From a checkpoint of a small contrastive audio-text model.
Model: 6.59M parameters, log mel input, encoder arch vit, encoder norm rmsnorm, encoder activation swiglu, encoder patch size [16, 4], encoder layers 6, encoder width 256, text encoder width 128, text encoder layers 7, text encoder norm rmsnorm.
Training: 6200 steps, batches of 128.
Data: trained on drum patterns on synthesised drum kits, 26041 training examples.
Rows from block 2 of the audio encoder of a small contrastive audio-text model, named by matrix and row number. Rows with one number belong to one neuron. Each number is 128 + 24 x the weight over its row's rms, rounded and kept within 0 to 255. All counts start at 0. Numbers have three digits each. After the name is the row's rms in percent of the matrix's.
Before each neuron's rows are labels from the 100 clips, of 14976, where the neuron reaches its largest size: "responds to" is what is common among them; "band" is the frequency band that holds the peak. Only what is clearly more common there than usual is listed. The data: drum patterns on synthesised drum kits. In brackets: how many of the 100, against the usual share in percent.
# gate: MLP gate (encoder.blocks.2.mlp.gate.weight, 768x256), inputs 128-255
# fc1: MLP up (encoder.blocks.2.mlp.fc1.weight, 768x256), inputs 128-255
# fc2: MLP down (encoder.blocks.2.mlp.fc2.weight, 256x768, transposed), outputs 128-255

responds to: rumble (85 vs 7.1)
band: 250 to 500 Hz (100 vs 25)
gate.738 098:146145089105095171173143157143113110161163109140130113148160140094130120112153120141135103122178105138164107129078165124183123150089125091139081131151073147132138121118135102123115086149123113146147136124124106163151158105127153106066088067121091145112135114157097131113138094139122091102135145113108099156105137170133137157122140158139125135151102130139132125106116136136127146084127
fc1.738 116:118141097156112099075136119146110134101102158094115157135105123132133131138102142116125120133126163094119122088106057117079143109119123140167080170114132085097184105115062093090141122122133126125141092114131109135137140116133134173102140158109155100123135134140128139107125150101129116129127138136139124136138131083070168098163150147132146106128073099107098138102111126117130138162106
fc2.738 116:121157153121098127149156132090119138190098117099140144124121152126147093144154112146080152138110120128096152158150085106159150159147131129126159157121134137102111100121122137110117091145117157131133141110154135103104095135137118143138168142134165122113087117127129122130150116144150128192131111126141107120129116114127081074120117117091175117164096132147140132082137092150148130129115

responds to: open hi-hat (73 vs 30); pink noise (37 vs 7.4); pattern: random hits (30 vs 8.4)
band: 4000 to 8000 Hz (80 vs 25)
gate.373 103:155128127112138133111161116133100132153188160104101122127168174121120123150126113112111131096110187157149104143128179065153122143088163145130140097130116143115150164117111146105151118143139147141196162096122121097114134113139148114129095102095117107174135133129130120124114127110119118129130146101130083142105151101103090118149143079127096173150127139076176120117116127106126122143089
fc1.373 095:141096117130125145104141081151126146111104165085122127155170126113167143161134092109113172104124105123139104186121157114098109151088121139177104100133103141140123187141129129137134154151121134139160109106155149150104131074114098060102092124090117114168122136105087102133116140131166098126128171124115134097138156103135111129193107116130155143117132129118140100109113118082128114139124
fc2.373 096:152110092132116149095159093149114088164091116128142122129148075142142146133151124115169113136071103133123141153119156128081110169125097143134085146119165130139147151107132141136104111109127095140107134131124123120152085125141136146122129150095164126106117093173160190131099128143125135180132188143181099103090142122141128128183112168113136167142139129146104143133142139132131100114189

responds to: rumble (63 vs 7.1); quiet level (59 vs 29)
band: 250 to 500 Hz (97 vs 25)
gate.680 095:114099117107156126127152152142156134144143071105114092148150115151135108142123115127141097110101111133110122153086155124149122142108144127113099089140125160108106151142144117148137111153142140179102136109053116160155109134096115152149145099150150089133102094145131141140155072087099122120123154124109098093129084088167087096151139071125115171163131150138129128143160126156151114113118
fc1.680 106:139142118111090136149114098084111183139151120146161115095114107135165117094099132129125143207133160116135153157137077145180132147154130118135149204090140132097124118112115139125111123063144138106132128173143161101062108133165123122087149155119153152115139144107125104182156117121113165153187133118134108115122134145104113134083130189116117120147118114106137125059121126125111095128101
fc2.680 094:142135122144141092133098135149152089147091127113093117132150148133121143154141166139152094131142161101067128092156097118117147109091139157110143102097099137123138100155104087131183142097124122115098137128062123117125141080127151128119077090108129077133138119082123121121160088161161120111098128081121128145137134118133119095140108100096174125149124139151155101123133108147120127132072

responds to: crash cymbal (96 vs 20.1)
band: 1000 to 2000 Hz (91 vs 25)
gate.42 099:124132107109151101116151128132073188139204136160124103129140082115129114171099149136137129137125110141190135120113140139119145106102127139163109130131120115148137141160151141134126112139122164130130154098099118109132079149076142111117174151117135105142106134117153125105141133110103165154132107173126149110143158090145173134120111151124174105117152145136145133166155157078118117139105
fc1.42 091:078087140123185121153133151156168123091126159161125133163117190126154179093104136118158118148121141171138121144122148132118111109129170122170144138132106130126128192141117143141149210166130111102104111143111164069156081170111165086122129106156108074129118141123137104147138113111125136127165121163096117091148102151109118115169163136138127147103109099132148134139122089133108142099139
fc2.42 088:127121188143142079145154119128087115169154117130140111155082115108093102118109146090120082131081152114127148135158108124104116105138115149109092174148136152118087108160125099105130166107108140158087126125123114127142093130180118132164127107127111151141117132093088118158153126138105117126097128109125133176131104082134192122121148092104137107140107138099103116123145123131116124154164

responds to: high tom (61 vs 14.2)
band: 250 to 500 Hz (74 vs 25)
gate.576 080:137169102161123121155124120132127127145135143129110074134138130089134138158062158113106149108110167064139113167101103112081100126106119111145116112118117129124114082144140123132091113141102179125123123115158093177182151144087151145147166106169117165093098142121121113120097106107129118139106138166105121111154126136098138119129103130110156138149060149096106155111104127130061112105110
fc1.576 076:095142110156154104151175149175096106123130111139131124098146088142098140140094121127131132131093123132142085107083152112110155124134162139157134112095170122115105207133097071095161136133095131162143096115100152118137150157161173158097125107113140112149075176164116115108086114125137131140115150108155135097104099110096119161094164114103092105155105111141148109095144122139130172152111
fc2.576 074:127156112157119150109109109090134153121158068113129133092174120133128137106153085114160110157139167090108129156127138110150111128130147169111141143148106108166135117164114114153112150159136123102110111179150110122113121148141161137154128132122120155115111132108150138082109124176100113136089085169098128116152069166175106101121152111163118136120144077125101151124152088141142108134153

responds to: muffled (low-pass) (71 vs 12.2); one drop (48 vs 8.4)
band: 250 to 500 Hz (93 vs 25)
gate.204 078:164111156124138131109155148113096141141127106125094070112107117111072117168120180132138149127099127131171133081113143162136113135077115162160090133134126109108133138096146123144150070121151123158111132142106143098146122129144132117138135105115131160144117121102133077167146122154110120117158140158142098107143142100151099113136117171129141113126123165142125131105107118119137105108115
fc1.204 077:104131148130166146115144140130088098127139103130186102151103133152129087141077073101116101124141125138149087132144107111160161097132161161144129095167105170134108128133133128145152101138110068136098102135145089132130118152123133115111154135095145103155129079111126117162136156095102146155113134169088165104159121071125132159090152117104159094119119148142127126102126100098108123087138
fc2.204 071:125136123119165115159148087147081114158139142178112135073147099084102178127133118144116124119146140114120147103175137159118134151129107106100112114127139165126098128144122134092130142172104070120115129120086145107117124151138135171178167106100093119117128131169117140102105117121158139155136117154146109113114077107124125140080130158132133086120151093131089104107108150191137106151100

responds to: rimshot (100 vs 24.4); text has "noise" (33 vs 14.9)
band: 250 to 500 Hz (72 vs 25)
gate.45 105:129111117117138135094095107103081149141146115106092099141128171100149132097125121129110135157134178128145105117161145110139103171129115165134117144143124174118120128132135151189160112095115111131132127122144123153154127110115152149138157120107091104151150144099112111094106121094149156119098155154131108107128137108156114101159098126115133161142138144121128165130139122140089151092069
fc1.45 102:144119151172095114093131177139119102120163101117109189129148118127134134089102125134173156128122141126154098156129125149130159125157116139124127165167158120120135117153163137098096110131168173102108085112098128116100099102124087135107096164127137173118105131167120179177117145128124080157100108108145114105130133137153127133124148121145158154114156125148132125118123122119139109107173
fc2.45 113:153119156118133103165152115140165104150132144151107142086151151132134059121102125155122120122116132089134132134067189110139127111120136146134135165143151143099153123142147125101136108118122178095165110097114101122110126117101124154123118129160137114131144111175113147141134175112108106140172108108125105144118135119139133119161121162148124139126114127156126153137154120155112173102079

responds to: open hi-hat (85 vs 30); quiet level (65 vs 29)
band: 2000 to 4000 Hz (66 vs 25)
gate.584 098:127104100100118079138137099151130119139121143136123077110160111115122124151119092120106122180121127129126146131164172084128136173116128174146143137161141166145127133100099119125116153090121068134153132131123107146145091074104108121097119115146129104092126128111129117113150117087151135139141115184119105131136125139130119122115131125157104143138093143151152129145150161117146145126127
fc1.584 107:155155155150101195143144172123090134113135143153137136106123166094132126122115153173120110126130141109121125124104103138159146114092120098143100128122106113149096116123089158089141114134146131130132116140124130097107100118105096124053091144104152152119098142103116147153152135152113117110127110095118141141124129138102121134154100122085104094138141094112137137162149084091105095170131
fc2.584 107:132118105166127137106132117135142098136105135141076169114110123124119133134137117120157120136121136137105149126119105195126133149125129137136139124120142120121122109118133144118116088105165127134116110133152121132111129133103123134160116144117115122121135140108136150159137142147127104150127138127146140154114130144116151111125106130087164126129190128117131132138105107143111126132067

responds to: muffled (low-pass) (100 vs 12.2); half-time (40 vs 8.1)
band: 4000 to 8000 Hz (65 vs 25)
gate.284 115:094136162082131136101093166143088136147129131142110047135112108165154150130140178153139161151127145132187081111072134115099114090117124132145078136156129105120122132147151128115128145137113121150108135130084152099149123153101132091114128123156158143088126141137136108161171137114127130127107125122154111145102099109158102101125117176117102113148119143120149116152191177092145112124080
fc1.284 109:138155166107112168090122139128116162156131112110143129113078131152135129110174151146116136132093133127164103119114125138153103067102100128135094167148138131136132146117116140110175138092117072125096176160142174103141122132164120119115115135128130130118134121142141118167141147106132163191128129101129146156119091116145114150126116168089128092175153139121122122120101105133134096151100
fc2.284 118:119150129126142126100141128087106143135144103123186113108109178142092150114103178130120136085108131137161139120142121117113107125138087162166122132160113119115156137101117126106171126097121151133115141112103084113158155112121123144129106157136115180064159094129174148139202134091161144132137143101158122100133080099135136112104102113130160110116114112134111126143150147126105138113155

responds to: rumble (90 vs 7.1)
band: 250 to 500 Hz (98 vs 25)
gate.592 098:156121149113091105142109132142099186131168145155123126105118131108095111152138136161113142160131088115166082153141132122169103150116135124171090115126132130161155187136181119155131139127120107179124162140166153184144133162138186143126145101147159111135060147157127091137142107151117122103134148164117155134129173150160104117145121121146134107140144121165132139136162186134156122117107
fc1.592 093:115128133126134119138147140131158121117160154147139121182109069136108172118154143130114144135126108146131106119128156146088133118103098147098160106162114165137145120136101127107131079151138090170144139098109142173123127145111164159088119144152159132150104135099107143122112122144152094103111092134059051163126058112162090088122140060119079120121138127106089123139148162161159127138136
fc2.592 086:116084115104135144115147113146106116154128120162119094164113131103143135099131112130139132128136118126153141160132183132145094151117126105134079127169122144096122105137117081172121142120160080123143093131106133149131124094136082114135111118139121148082130066155084143129099153115056172100108127142109160158160102132138140168095135138140132142153140103099112131144133173151100145095183

responds to: rimshot (97 vs 24.4); reverberation (97 vs 35.5); text has "room" (97 vs 35.5); text has "reverberant" (97 vs 35.5)
band: 2000 to 4000 Hz (98 vs 25)
gate.312 105:136089150100164101134136150137165118107111131096084109105155115097125138129158147135102099080125157133134124114159147089115087080096126141109132123130134103088117155152140160132141136129104099162176155134114084161189117147114117145192099149105136102097142110148143091099119094096100108118118119150108128054095112118165100094143146124147138109119144105087127169123094107136154147148108
fc1.312 097:117107147125145110116124146136150105076112176132125140116089156126154148133150152112080123106163143105162104147159114082101107155144132154138131144123163108123156166105111109136116152094128100144135119112150176149103113103133157106173120081105093105059119100105115112084108179110135105090147102131076130109126122099154139156156134135145151115119112134121131161145152151169128112149112
fc2.312 096:131153147135137172118157144116109136129122139134102121126197138120178110140087109159129136107135098156137114141111168106138135125115120136108175106133156159118108130119105141108161148140131150100131062078108070116144162112108083139108116163165124138108121154091163156101158099151119130183115103133080117086118102123094082088101166135108095111131135096126077151118119154100129140107140

responds to: march (61 vs 8.1); muffled (low-pass) (36 vs 12.2); tempo: 160 to 170 bpm (30 vs 10.1)
band: 1000 to 2000 Hz (50 vs 25)
gate.644 095:152116134148129126104088169146106124137128126151116086155131137076114115095066150187112191160133148113158126117111121129122165132106114139170105110106144163108156140149109099156160147100147124080154116105094093064087133090094160148098157087095155164155138118133176139116131138088129171090104116162164112110113142117141167159129102117112153132139115122136158125137133158128115141089104
fc1.644 098:140137123136124109133123166156153169111178118110177126099123142095154126131082126145102161164106145132150174136132137142124125158135146165165123120161117150136165181099125094088116120129119147137108162114146133141085127089138150076146203130167104165119100102102153117110160150116134162136169121136137158146130140111143157134128075104129131147147112134111170149139123140129107092142112
fc2.644 096:125154104128141123108155126086126120132112124138152102167135162111139113142102144140136094117128141134104173094129135150108150160105142094102130143110120102161129142141131129104146077168118156118151121126193143160138203099119144103127092123125101162122111096101148119118108146115133168107125117127158128067102134110120132116142113120146098107144116101122106115116112156092102139173180

responds to: rimshot (89 vs 24.4); crash cymbal (70 vs 20.1); ride cymbal (41 vs 18.4)
band: 4000 to 8000 Hz (90 vs 25)
gate.170 090:128137109176152114137158196185139138145152142096086154108122091098098143128103108128127097115123118132100100137149131129103140124095116133131095144140109110079150153169137129135085104071120128143152170124117098140130077145142169209141131127167134159159135087113129105134117116086095116124098133111116104143142136122083130123149144113118114109098133097140134145107168079141133130163103
fc1.170 097:173123150096099137156138120100153122156135145119111153138133186127105122098112103083108119099137144116096154138121147078161093133134172121134189124162158130129130143079118133169129084098128168095149146162152118164130085118090127126167156130156171090071151125120141130092161164139124128135119129154095138121128127121164121132146185131143109125129149127115144110114152142130128149126116
fc2.170 101:116132086106139172122113164123102130138138138164123105149142143090151123136115135096132108131110107113099119121126119146120106160112139089112118128111131171150112140160119144124132133141154110141158091104098120089087168078099140126112126156113154140117130124155139144120162104147113121144157128099204148141137112106085090090131128117131115090154132107116130119145111101148168106158141

responds to: open hi-hat (100 vs 30); four on the floor (42 vs 8.3)
band: 4000 to 8000 Hz (100 vs 25)
gate.289 096:137096148133124105107158100130103149155160167126126079142159173113129158135104180136109171148147116130155158135117139118140133105166112143165112112153074099163157134120168162103128155133129180061138113150145150146133122130097150098079150158146113152127110137138106112122129068124106119133180132130163123123183155143158117096130089166108134177114117134124112175155112134100078126113091
fc1.289 103:087085128087180112170109121206132111104140119110100108160122131136141156118109144109117130121108126153145178154113142147107147130136181132179146127129129175099079106115121169130121148164156117117140125097106142132128099126111142180144126155100154116117109102137158167160141147102122177155121121112115098092158087142153132110071086116107100094133116133127123125123139126127133138095152
fc2.289 099:153070106092120157155109119100105133164128180186121066161150152139140105168133155136105083098115124116154143099121124131183125129159067103131116129099156104134108138122140149100143128154081135145116171102112143113136089132125176087094101148108115132140080120118123126139073107123093148154147105108127173172131124123145107143130116130127154118127144152118157128123098132111127115107088

responds to: high tom (98 vs 14.2); reverberation (78 vs 35.5); text has "reverberant" (78 vs 35.5); clap (67 vs 25.1)
band: 250 to 500 Hz (100 vs 25)
gate.391 100:124093141127129138102118180127097131127122161132121125086163165072165099117078127110084167137106133119135147133120161153163123117129133109129092149118116153127123115133135148114135116120177146081195158157084132084155111146144125140132136105120100114134108121143174144122138112135110119141138130167155103118124144138100113118109160147172133162143127126112119121142119133150077137099093
fc1.391 084:127153153176131156125092141141109143137141132133145139146132142120144101126102176101104156101093157093147106135120157104108103133116142130098132096148099126097164099086102113134164122106116155115131104153113119127113136137134071126119143098142117130119145158115165147139113122127111067100140097114132169120094176107123107110180116154147127170166159111155139107126143126153150161087138
fc2.391 084:140116168075144149157146134155143117112117119110127120128108119108066117084102112132124112113159100110076158113089161135171127186117150103124130136144091113146148140176113143136124072120197184128151119129130141149152153143116104092112130122160136137125177149160138167138135146139140114156118143091122102118128109165161133132105121129142074120084105074174135143115139119140127153093174

responds to: high tom (100 vs 14.2)
band: 250 to 500 Hz (100 vs 25)
gate.96 107:135133116124118099113120124122131104167161155116116118108133147136112106108108162174103130106123135127156095139104153113149104141101113151094132087100094172088156158118128142155111118108147129154159114155122122129134134102155102108080091112149119117130120144144140094063119102086135108078098101144113047129089141098153126104100149124146140146123126171126153181118137141127103171096087
fc1.96 094:112143129097122125090134122145101144150122139125108191168126130152143152164146156108131120086200114153115153140179138153101126125111081149144096114138104060144145102148115082138141140116112160134100133150114144108179108125155088126111084151077099098107077137076151146102151133104153137127142093128117161131124121146160141127119149165144108115178119139110131102122110120123133108120109
fc2.96 096:132130166128127107123152129126159144158158110156134100101109099136148082130154080118099112130139156111142156183115143117138137115125118113144132099117114145152118164136125118101087130137139120154146132112114117091127133131137132155121180138122102134136133145130165107136138106171056156117173136133132096143137153138104130111118118110143135076095147130143130126088122111136164149148201

responds to: muffled (low-pass) (92 vs 12.2)
band: 4000 to 8000 Hz (50 vs 25)
gate.539 105:146142106199109142103131134100089141146164097158131105133138143124125135170136145126129147135137143140171119126104107129085153081095130162166087103136072143116138132113126148093179127122129136134149132147136101102101084097116142119117109079123130165141114167107152143121148107113119141167127146105153137125142112116151096101092127139097134135140138129148154151133175146092100118128111
fc1.539 104:141124163119063145106147129124139143148132119148136167151141145088118105110117150144163166088150153132134164169117115168111110153153135135159093148114121141169153127154130129124139115091125144079146127166131145109170105109114145126149129139137090141102146146095120162102107113125160148148156118112166146146154118131119161171110110178113157101122182158156102184169110152098096101106139
fc2.539 113:112152138150126107128124139113178153148074144107153194160130104101139130108133139174147116138129148141113128183078145124151128127157095120175134105140128155143166130128136135140128069133168162138112112173115104123108140067128142137140173123157110171134130149116122126114112139147090097132087108138115146136127120126132171074107115113124091137121129100118148146076098120129151110151147

responds to: crash cymbal (55 vs 20.1); dembow (36 vs 8.3)
band: 250 to 500 Hz (55 vs 25)
gate.275 095:174119161132115089134111160140093128118174106102110146108163092127103107163099155112147146153196140093116108093129106095135130099111134143161135142139109114116128144136154093108132110124117182118150125125113122097115116146115118118147152134118171118116142119158122079101113129156081135107144120117157117085128150128143114141115127075143131098148144098147122120121138126116132125144072
fc1.275 091:085117079091145117122146105126098140117112134107174131131118168104109180116130149158116122132114120121093123131193108139162145157151074106099115177095130114168133092142146141130107095120116150128152094160105112098114110119148120123127093127098153146096149158148138126152111090160144148198071136184153127110116117167119127133153121171102118135126146111118118123103147142131164099136143
fc2.275 097:140102115141144076137160137147142094112142192131084101116118097115116095148146115175147126149165161097102099147102094113126144105100106120121132131129154129131118086110113070154086103135126132143097129114157103120105133150110145119127167094135138123136101149114113101131101114123114130112149141125121126090104121173084096134123119138093137090127109086154127133118159109131091137152094

responds to: rimshot (63 vs 24.4)
band: 250 to 500 Hz (50 vs 25)
gate.129 091:160134115166136160129128163149154133145155124083131090131131127139122141081125102156103145155139098143149106158124149137151076092125141156129144092132138139133157118143113115153122129125129122150166138127131117133142087083125146176111084140122099163146136154141094129139084126107100099109097146174126114095131142140172130137118085104130109168129129178156144178136118156112146112143113
fc1.129 080:110098101089073128125132129111140167135106159114165126095082124099114151129122092140131119135151168140130128172163117099121132149112142113125116126119121119156153085140102142146104105131117138203142130140136132121145113110152132170157166142112129140101103112138175107120106139150127151162132137128146132136139149129081151142134140125190143141086123129152125146099081135161152136113127
fc2.129 076:132115141094124125126114162153110156152147109149136134102141146150101160112122133107134163089139175176130119099163089123089160126160114121142117122124126100120151136106178136161146087083163088141115151126135116097121103123151129134127100113141134146119157147170124117091098130141124149141155138097161145135131116131140145087079116110125100127135150097121137106091104160112150138168137

responds to: high tom (75 vs 14.2); tempo: 160 to 170 bpm (28 vs 10.1)
band: 250 to 500 Hz (100 vs 25)
gate.162 107:163110140103109095102125120102149174161102159103147141097178165128118130154099162123126158119159127115140121129120144137111124069093099106151163091089072105128129115136100091121136111115146152129139140138110108097191140127126155123102105139115162113162114129148150170106120139134131112128085129172100112099195125130133163138138133155124151118114096147144152118106103144133086078123099
fc1.162 097:158128131138115129143115098127123132142129056107134124104138119097108138112171083111164119096125148170140130126092134133206162147121134109104086133130141133171125088075118137139129116134171088170128168104134113127114127116168145131133116175141101106110168165125106111143144115112138132143173151088147119129110159160116106149157148128112160138136135109114126069164091133143140125131121
fc2.162 093:140113129168099123131114125160076147133159098134118107139106128146086116152114142109145126119190132143100156143131127108111149132113110140104084124136124146140149073089089071137117122105115113132160100157058073125103126131095129130120130123135175122112114131118125125144158126120087147112143139129114094142164147189116134134107135129119136084134132128143124173142159089172123153132066

responds to: open hi-hat (63 vs 30); white noise (32 vs 7.5); pattern: half-time (26 vs 8.1)
band: 1000 to 2000 Hz (79 vs 25)
gate.268 100:119145094136117130132135130093132118100091159182113104126123121126093144124099113116142140145146141091096083119107116105143128146108073126125125135157173125112139120113154077137141095132102138134127142154142147154105127078122093157157154097146102131134145153142072094133100104108138132113137150195088164124128125131134088085135097150129119123131106132133133123098139156145124119180084
fc1.268 094:124150116109129080155151172146097129100133129132158111099109101112136133126152096108084120180105114136113101160089125118168142089134143145130097115118164131175154103136116148129129099156185163160110126140125092127111073098126084145123171159125111140127134152114110113116161123100122134129124118138128108168150092124103132096163166130115125086140125113143112146116148177107135155155129
fc2.268 095:130164160148138133129109141143115140114140032134138116114147149135147086155094112147124138114119149187170158105161135107120185133117169141131102096139130118156106089129138078101152160164136094127111157113136115140114134134113167151143124112104106122124139114128187088133123132117127094126171129087083142147123136114128106101109128130127167113156104124121105144157154102175132171136108

responds to: high tom (54 vs 14.2); cowbell (43 vs 13.6)
band: 250 to 500 Hz (62 vs 25)
gate.486 089:155122157118168126123140153139099137129128158131096162110121124170132096149115143131135137106152108127156110117103149133096107090120084144138115171100117097111143153146107089127140110101107122110110130120122139120092121070151130141113137095144103105164119099153103129099126100103127139115124141186132131128136163095117137150145146171145169141118119146123122134127169170073078096151123
fc1.486 086:108146147121194161087132143168099103101094134162119101129146115101135104113115087121121146147121136145201094149141155139142079151098140090153161182122132137120075100127103128089111138150149129118111103088145128104086143125142132156112120109103167086120161134085096148071168107097134146118076138144152102124127121128088072132116145161101128123086139114115113135165099121123122146087131
fc2.486 086:098142127097095140131116124131142118146094071150095102145119090142063159101149129089088119142105123119150102149124143116135137112159136075104121140158145145156134109109141131122101107189112144126131161101145120116122093088164124120109132150153107125121092191182129176082123161080104168142138137175119115118111138130135140120139111173140111119133099135137093101085144146094113149148161

responds to: march (52 vs 8.1); bossa nova (29 vs 8.3)
band: 250 to 500 Hz (100 vs 25)
gate.764 102:178099096081152129133132166141129164186149144105132118107120102132111094112144136134146124163119129093156154142108093147121120120092144126104103141113093128124127113152106107118112118123096117141132137120129110126176128147137121118110146156141106128160107163164122119078112124117130162156093122129132103088167112111118146141112090165137097090100125134118121131130093148092109132116074
fc1.764 104:115136104125129090148179149139126102121127168148135108133093145144131116126131144140104122192121140094144084118145125144097135109120108131162167126127138084095123133117094147156113142159137128123165122111088143139122126136093125128128122132117116093170142167141108110159088138118139163097109105120114128160130081080159145109121109120117103118080133100156116147116143097089117119191117
fc2.764 102:099114121120134141139195132151138121119136114116113105125145094146111140152155109096153100144120115122140185099114152145126108147141112124100118162142159134121105125141105130124112128107168138130118180109143150134086081167141122140145111101111116117082135118189132143161072121105155197159121157110122131113121138108169150149114094132103150147119144126126105099096151105114116123128128

responds to: rumble (60 vs 7.1)
band: 250 to 500 Hz (99 vs 25)
gate.468 108:156111130114116117092129106122106169173158099125137105101180107078134120150139134142132140102145113124156111142099171128158096104118137124109099134141097113145115152150182129136111118116105125153144146154111104183168139123109125122131152102171124168117090126144091174135154089125084098126138139140123154155151171144168121140115124129126138161143168131158125108162164155168133127094105
fc1.468 105:149131133094109096106150157112126096087087130150148094092144157126144096110122143129121141157104124120137109135122093140132127088155159122156131147132175058097111150135132180170139104114118160122133102132117118086089084136106119126130146126134117151077098143124114135146133121138133128103173143121176141124126128104144130101108157164176171143122121137128134106135148117158112128104131
fc2.468 100:129144158140130123153115107116130129154122136138137198110144115152082137135134170132156112130120120116086120144109061157156145134124134156100141154111154099174122108137122121103129126136093138144090140142108097139129152141141144113103127128126134128136115125113156132085166142118163117176104129113125145109109133104094132098135130128074152117139071162161100141127136108138078083152130

responds to: high tom (42 vs 14.2); bossa nova (33 vs 8.3)
band: 250 to 500 Hz (91 vs 25)
gate.761 083:147132115154152136155136107093100127113159088131105109100160179101131126123137184158109144135150160097121138124103157142189147147128137114144094133149078106170139131122134140146148111129155131120185094125132112069101097102084095100141107132091120171115114101122145079115156113086096154099130119143132110109119159109115160122105109103127135116102160099069120122101144120078117141123098
fc1.761 094:156134119145119099134125123106128102173131155141105111132114127129146110078117160128132140157143133077127109152110073125146138092133070080101126133109132101106157136137157126118072158098132132096177157103150137078122136136097157146108099127124146112115119120130121142138152113165079133112108088143115109165165121095097110148090142142121128159137142139092124094140129137151121099125125
fc2.761 087:133140115138131154127111150132181143134100133119146177163145139137100140096113124118120098120137112134139072114123109103159137152098118186088139117106106125115122108132139147134142120152098138129104103100110127098116124119128138148108164172148137144145140133097168129125096141118135143101061123128119135119154097107132150140150094141084127098113128171127137144124159144100120079116172

responds to: open hi-hat (67 vs 30); rimshot (53 vs 24.4); pink noise (27 vs 7.4)
band: 4000 to 8000 Hz (85 vs 25)
gate.544 098:145097141120168112111115151138138170176131114138066072117122132095143104125118114111113119090123151091134127134127121146163099107124141111137113107155088124114089183101128153148166081118110132133181132130108092100124078093116113104148176107153124135157133095156119071092148135069116120108140132169145158097134159117147085109135109107098182097135099143145128155122155144106106093098057
fc1.544 081:103116177135130135108100134130156139127127107142125137130127106133162129131169123096170138158153181098132162135144104091117119154112166123091157101110142095101101112104115107159096121112119116095174150110114103170133130131132091106125133165133148106174147127134140131130143127159116114101127126141126150115129134110122115154110126141133150102142149195122138133132137147122126174146127
fc2.544 087:176121117135125113095114111097077133095120124120153148123170133137107085135103141135132093105140107099117119108098107152137157141099114166079146127148148078082121098145117091145118120086145131134069114148097127115123171167112101104134128139129128150143155170105102143088146143169134098093082137137148146150122109144103100124128132136142127109117115124150162118147150169171166109131125

responds to: rumble (46 vs 7.1)
band: 250 to 500 Hz (86 vs 25)
gate.93 095:156100101116113150150114129123109136107099128128085126125146135104138155145143107142137175111148115117114078141104091147173089085103105133109110132138129186130126096201129094135100133128119092096091130125118110133110140103102142138133104118163123116128118151153083132178093110102123143106104134128135144139146150125140102138111081136116142143115136153135140145130093140131151054120113
fc1.93 096:151117167127138147115112110097111117121109088156131158136171164114123125160102144168104114105077123133136166118131166182189142150131135098137128139174121112126124181113160162156120103177113146084105095132118156150134087117113147104104111147085153129157115135109128148136103096144126165101110097112142122142143138134113149145156092093102098107148131134126147104154135080122148102079128
fc2.93 096:104123099127133099135113177178103160130132138125136131144105125158106104107133129124118164144144095087170074110135127080098128140185110184163155169127140130146130107122111106084118133145145115111139130085116114077165138157145144156114168116135143164128159170158158137111130149158093117090125129152166091164092142124114189151138159137124124145114133136076096134123136144142143172124129

responds to: crash cymbal (93 vs 20.1); text has "noise" (38 vs 14.9)
band: 4000 to 8000 Hz (51 vs 25)
gate.346 103:146123165194160170111129136120102164125135140120134031070121106081115133108074110125117092146174158138135122109148089123113111143105113118156116058142129093131121131140092124115141108103120142129154133140101099155144156145143191186153165169106133143163109120136133110131155113135108153139097133153127125102127150133143134114156137129137119130155138120100140116149150131135121118094074
fc1.346 094:129168166111125112104151094135108109145132088158059127139124107109125079136130174102150147143132130111145134121150097157126119152134124159130128134122128145117116136128129119110161159123137129131133175161132166161145130144161114147131092142140168130115082135124100110149152136120102179151135121160137124137144113079145151122091098151149148134167144136152128135103166127143111108183148
fc2.346 101:132099135162131105089132115150113143126110155167123107129097116111110132105150100117127117122113085113118144111103121109156111086105139123139127151157115103120129195092159165158136157141118155150186139059116137135146126136158102141119148171151143119142090098166112105154110158108131159149158116087096121138116109124142129129147138094130123175109138147127149154128168126089133113098127

responds to: high tom (100 vs 14.2); half-time (28 vs 8.1)
band: 250 to 500 Hz (100 vs 25)
gate.554 107:128094100139114121086126124111111075161175174124106094105159172111115089127119137171116165105093156136120091157111147120140101145128161103129108137138111130090170120134129144104138144143099159130172138077121130109138155058139142134139112125112137163139124110154101106049141127119121110109131128134147132103082117114124086134116126113164125156096119125092146094104112165118075148114113
fc1.554 101:115125178117128108155099152111122107120125127161143124131115111153194079098114114151127148142156138121147101149132113148109091124157117132114144149125150125128109137108106126126080136132119128098141099167162168107142125132129110141156143130140112093099132139156097066104121094101139163152097096099119100133112160117109130149148087182110151112095102138148121129126136123124135158095152
fc2.554 109:121098129171112174110097113109123154118139116121145177132130148139057153125105135165116166144119096146120121106135162152127141172108132120137114135149139130130170146094168183118160126125133128153101112103157119153113153091115109095131103158138158140148100129136132150126110149158211129178098150127135099169161132172174123136129154114157133148165124121153112110160135185155130133119137